Weights of a small image classifier: held-out accuracy 100%.
Rows from block 4 of a small image classifier, named by matrix and row number. Rows with one number belong to one channel. Each number is 500 + 25 x the weight over its row's rms, rounded and kept within 0 to 999. All counts start at 0. Numbers have three digits each.
After each channel's rows are labels from the 100 images, of 14976, where the channel reaches its highest value: "patch colour" is the nearest of a few named colours to the mean colour under the peak. Only what is clearly more common there than usual is listed. The data: pictures of board games with random positions, seen at a slant. In brackets: how many of the 100.
# convs0: first 3x3 conv, stride 2 (model.blocks.4.convs.0.weight, 192x96x3x3, each kernel summed), inputs 0-95
# convs1: second 3x3 conv (model.blocks.4.convs.1.weight, 192x192x3x3, transposed, each kernel summed), outputs 0-95

convs0.152:468516486472481499531469495516480477486519494445472502483488519487460488485480461508525456515495455468481558489487494508482475482492508461494491494477511500530510454460477508503467508495448510514495450476508464471501492459440493493493469525489503484445512478476473480504468502496533462499
convs1.152:506460506508516479513501524483535521525500514531523492496539517483530515515487517497483466488473493507503519505484538505478507455482504470523464494508451457489553523458490500435505480503495495482491492487475545476499537492430496525532524528461518517499504483482492474496497508503531523521
patch colour: white (44); pink (38)

convs0.39:496518519513522461510475494507480499495455533496519440553509537460511498531530539504509502483481486486559503482480487478534458481486497492479486475477489485463514522479503463500474505487498460468510503508481538478453527505503454501518438497485491478498513472443509503484524470508461506489
convs1.39:525565518473481490513495499511486501501514530491502468509495477515532513488510502530477539568489536522513510521523507509522531465475482470470446494521510508533504487514549471519488574503514437529531537462512509511515503505534490469498525506509519539528546508545484516500546531509533503499
patch colour: grey (79)

convs0.0:505512499518486502486525436475488500473490508506498514502508502476480483492526442487506494491499472512534490493518523506502506483502485505459518542496487485481547476511520439414505485487448475481525484489476521481518520491446452483538505517494501489537534492488502476470495462467548490509
convs1.0:502492503500478465505461496450453488464495477531501507466496493514485513511498517437539478460529454509484492453482482493487491467529509438506531477500536505510529510510481489523513472484487495480486504453504528481539510528488490520470517505525493446518486443529501489474522522458478504495
patch colour: blue (25)

convs0.36:520505505475475508510515450507529454487470498503481492484501504486494482527483441502501495480501487501537452480509508476514495504468494493480512524500464450470512488513484460470512519525445467480488509472515512442503476483502475472534492519511504445537517460476514513481463463430513500504
convs1.36:500502518487495473521499508473495502492497493549474492479464462522497529488528480457529466488498477512467500490481517484518487508535501475535520483497542529515508480496505459539493486496494473517494526463542520509538503561535506538485534515575489453542484459520495497476532509455493492485
patch colour: pink (38)

convs0.123:471494513493501538459521507504503508486510435462515506463493529463497504502441501501494532513477480497440472527514472482465513500474481470532514493497501497501474456504503502485516455470509502499466479464534475472526476515500466464485482540528490482476490448476506476455498470499518463526
convs1.123:452456492519489489449480482512439458440490523471490453510487503497492503529471491490480495503473416520505485494468432466489460494488493497497505448468488496478498493499460505503478453478491488462458508476485446499440490496454510526492480481489475480481476495473480487499509480494487543485
patch colour: green (35)

convs0.63:464513449498478502512511452509489505500514464491511508504445477483442506499474489486481464523509451458517497504482498497507514487498458473507482480507498505500500489488485523485460491469496517520464471505496493512503466510442497481444517420476526514433464523498510496479506490492483512468
convs1.63:468468496547504466494500492513512459508524507490547496534497532517515501497500521508499508512525523514530524507479490509488504503511526516485505475522429495469530535526486542449534465501475542504468501479511456460474521493474513509513489478507511487476457503506474532497459481494501507531
patch colour: green (27)

convs0.137:495483500489504469479525496498512469479463483463502433503485500430499507515463492492508503448476484488491474497509479479503474496467499496496491497471469493457493494491495496486484472509503450466503493461493502435468487485490467487508440510513480460484507458455493505474486440489459499507
convs1.137:515495474451459505497501510512507520499518515540448482475498455498493504491506460508489508544497475521510480503496488498532513482498546487517509499503526511509490447535533444528499533503491446495526519472515518538494476519522516488475486523517524517483513505495516506503549517518514504475
patch colour: green (26)

convs0.175:454440495508481509473493486487509454514492492473487508511484495498430512527494499486510475490517436480509491509490442537499512466508467475491491442479499518494527484443494515502503517491512496512502411492492510502509486506494494500497519489497510491499488513470494502419524477509480507469
convs1.175:492455485535507473490484530498517500514490551481529543532485542496499507504474537522531486508481529533556519507457494518515474538508492503525517519498436469447520527485479525462501490493514512498471498496483504471513533493469512501516496498481505499505502511515511506494474493518466518514
patch colour: pink (44)

convs0.135:485493509515503466439475495502517503497505475459514515498472476496482524497460522462507493507516510461512481503512526482468516474524465527468494470481491481467523513488485502469517495502528472506490479424498520513516443510522507515512515458513472454505494457440482477490529455526523475461
convs1.135:514464513490524490506493490485470514447483487496505511468494506490481503495465530483501484486471463505486515445470513536485498546543497531544533459473478468487500519466452473474454511462538474490467504527457543482553518505488476501481509499487499473494519504501556455494487505501467531464
patch colour: pink (64)

convs0.4:491503532463504486529526509494462485479480503500500458501485517478487459505507467540528510470505517502471581501463527508509467521483534485499475490514504535520498509493485483511463454530466491485492479519495486503477536468424472503523431505483517504460490514493490463515515489503485478473
convs1.4:520482529516476512539507502494525492512470467528510493492512480494527503495504495512476526533451582511456492512534520477508536483477485500508416520492481476502518525479500464474486538503478512488526503457469542500510551493478509512540474516527462505507479504476465504494518473490504510518
patch colour: pink (58)

convs0.47:528534504479481475523502527491465459479459513514496443493543510491482462496525514540496498490462475502529485493500503502513477470474512473472499546479485481472493487519493453480465521516458454456509521488473489486466558486519473474505475539493498482495541471464495477495525486483479483535
convs1.47:503537499497493477527462528485457448492519460508492454499497469510483461486499474436488495516500513504486526500487459458510518466509500461480467473491540512530514496494476466537514516507508495541502487433537474504472517486523485490463470539526496475515490496498469500473537465536536493504
patch colour: blue (67)

convs0.90:531528515508503497493510475478499522498512525516546529512533504491509500483490522512517516511525485546487491507542542512510538447486496514480534538523526493495542507516548516458547475477534479500510538479497491482542484536500487507548497515497460512511520449486487467487555482480549482517
convs1.90:477483515491509480490503462491455501424464460525491513457480472505483533500480504463524509459545445501453512460472476496510492483564511483508551466464537493526485511505500469548487466498497491483484475479520487477495517490528487535462488497484515454509514491508506499482490526433478442486
patch colour: pink (39)

convs0.101:501482541494476460510510508496494491468482505524509470486494505481510512520458525509518479445477492514460474522529474501487513488454528477525528537477483533447503525475527482481494474514528453469463483474468452492492512521494486483520483512498473495469514500446462512490502431488477467510
convs1.101:492457474461475485519499494505498514519474478547471504476535490497432472469515458504496507511529478516509489495481462513534508465523565439495490479478532502528478467515475479513543512512470502456503505487519484503482499509501498506464468524530520510471499532503512485507498502487485491491
patch colour: pink (40)

convs0.142:533472509467484500492484478480498492480502546486528503440479483496516471504452427489529457468515494503466499481463504487541505512521513500507505468513520472503501505506501547532524472524523479496468515459503522475486475461527504507504501508535487459480464465466500525515463487459495455494
convs1.142:476486498505482553448560486547491512528479443512510524491505482474534489467465493491475466443475467505474491520535516457572520543495513538566522513467469510515515506472481487488501520466490499505540491495517532511508494504484511493503461494501492439502504451472530543489525498512474525528
patch colour: brown (40)

convs0.145:453497491497476506520494459491491478508508483501493526487449493493440507517479478466507456497515458462520491520474490512488508475513465474503495472492488505517519467501507526496453513452493518520498444506505507518511454502449503483511531445474537498434463535468504484477505471499476506489
convs1.145:484477501558528462504488516515523469536515505505547495528490530490516499510512514497498509506508525506527530522471514530476496483509500479486488471516456488484520545511489533461530470507487559521457510483519476430502522500481510498517488496504514501482469501502491536490472475517488537532
patch colour: grey (82)

convs0.167:523499508473505524552486530487496483529511552504493520462488465498507501483500486535528496491493495488446516485481471477526509530506522502526464451510512482525506486496479583568520483538550498501489497514512520474504487512544549502487491520537487497482457464512479524519509493474500504492
convs1.167:456498498513479526435542499524500523522491463479508494520484491507509542465488511467495473432490479515480488509535492487537575510496484527549504474463502541521498511494469495525512480493467497476505487505519500497459482499493474473497498492514497476507511435469493560506515476463493492516
patch colour: brown (39)

convs0.78:491456476481480501478523531475480502481480473462493493498480469450525494453481487502481492486492540509480504541446496466493477503481541464506496503485512475495493528485486496472453431470503487502455510498500467490473518514492485496497460506461466473519474497492517515473478482428470487482
convs1.78:492513503489488518494505470541496481487515477536448495482453481484499492494501452507506521495523483521472476528500505478496512510506495521455502464535509542504475469515500513514520477525435486479489478525520410508465474498504489557519500452507511497473484539442491504514489512474524453516
patch colour: grey (79)

convs0.24:493521493484492491531510475484468521508482495519496494515460517488461498492455503475476427524510461498527523508462472435518506484483460441512498501506514447496497508493500510508485448486478507494465507520490495499477500528444485496488489493487496483459452520520519524480485476446471506463
convs1.24:495522515518505490500509513508526451552490484456520496535498517498508481477514503517494554533530520497523505513489487509482500470490518477485454456486514507510488506537513529498551498518469501513474471484530418454460489490485471468521480488494491504487462506488456545507478518471495522527
patch colour: grey (76)

convs0.136:479566494491522492510459477508472518457508474498472504482485531500485473509464530477494464518487500481499445520483525456483523482468483473542515543507472504505479544509472478446482526503489496508439494483518496485502483499494477490531507506517423492498530501527521492509516470489522492463
convs1.136:485452532500531469522456450464459442446496510462519482499509476503532485512499492515473492529511513492498516519500550519511477527532488547523507524487500480479538510472484486471491536457560473534493495489504528458480519480476474471495488520514499491482492506482525445507503511516491535501
patch colour: pink (37)

convs0.138:507486495504497441482501481499493482502495484478507451511500491443510499505430494500499519461482491495465459493502515473487488496475526504508489498459483494430474498491486517458499484517521433473488488471501486449503479504471475481491467505509464470491494468444468498483486442507485499495
convs1.138:500443488450460500514504481510511532465509507559452506455520456477485500472487430505466493552502455509491488511519505498531496467509562468530512511502507500516497457518537441495469540479500462460501528502481534534492482494480505501480498546491511514490494484491533484501511538484482489469
patch colour: green (25)

convs0.13:468478510506524514477472528508527442501483462449489495488499511505475540502505519470489487527472458513498518505567434519453480487487472489501508484476516520466494449497537489524527506486488491513535447465487512486497505506523498496504501528520519476504513453465509500448510478539498489499
convs1.13:492543469497497480482488474492469526475505525472478453500492502505441516512480525521508507498474419503508488471457460507482471503497492496501517486486505490491473485515481506520509483529455476470481497466480480499481473525485516479479531491451489523501516498543470497511518516523523479475
patch colour: brown (47)

convs0.150:474493479493483503529487434475501514516522484526486534498434454504454506524485492474495452505519468453508499505497506485474517469516461458480478488507490501510498488516488536499467504437496516514497466497508526527512481502455512491484529425478521493464460524475499486493495484504481486481
convs1.150:497473498552538460505501527517526473530518505479538494522490523511511508516508502494515512489515511496517548509472474529471511494511511473488495463508485484492515548511475515489525470508475556529462490481547473421492510509498511490509478500502510501499484509493500530504480464515495519524
patch colour: grey (75)

convs0.40:530506487478494515503508495473499457511442540481491476501542479511462451506526469518489501506493452483541497494511519515556465476497527483493505519522486485501516506500485481517451530513463480473540528465518499452491551481531492474505456516534508483517525458503485460497508522472500512527
convs1.40:513521481483515512521481537506432455476532473528483442495505451506500494503480498466492527487463496518491507511484492459528483502506490484496475435485526477500500478502478466543502513509519470570477479451543476508497491504514500522462507510509491484506500508503475508495540521513524501466
patch colour: brown (38); blue (36)

convs0.157:487490477484499529522521467477485500477501507471476485523487481507463525472549505496508500541505476488510560504518483492424471475500500440471477478497508486501509442468487502532494509509448514514565466531475498495492513512460497510503498486522493518501508485517473490446520520529475515467
convs1.157:511513488503517451495496525465522564532511535472499510506514504502456500545499513482501474477479449485524498481466489522466505484493498475502495486542483470488482515515467487506495467505453505457505485499452518458500493528485500466511526530467498533491530486519472484529485494495550455469
patch colour: brown (38)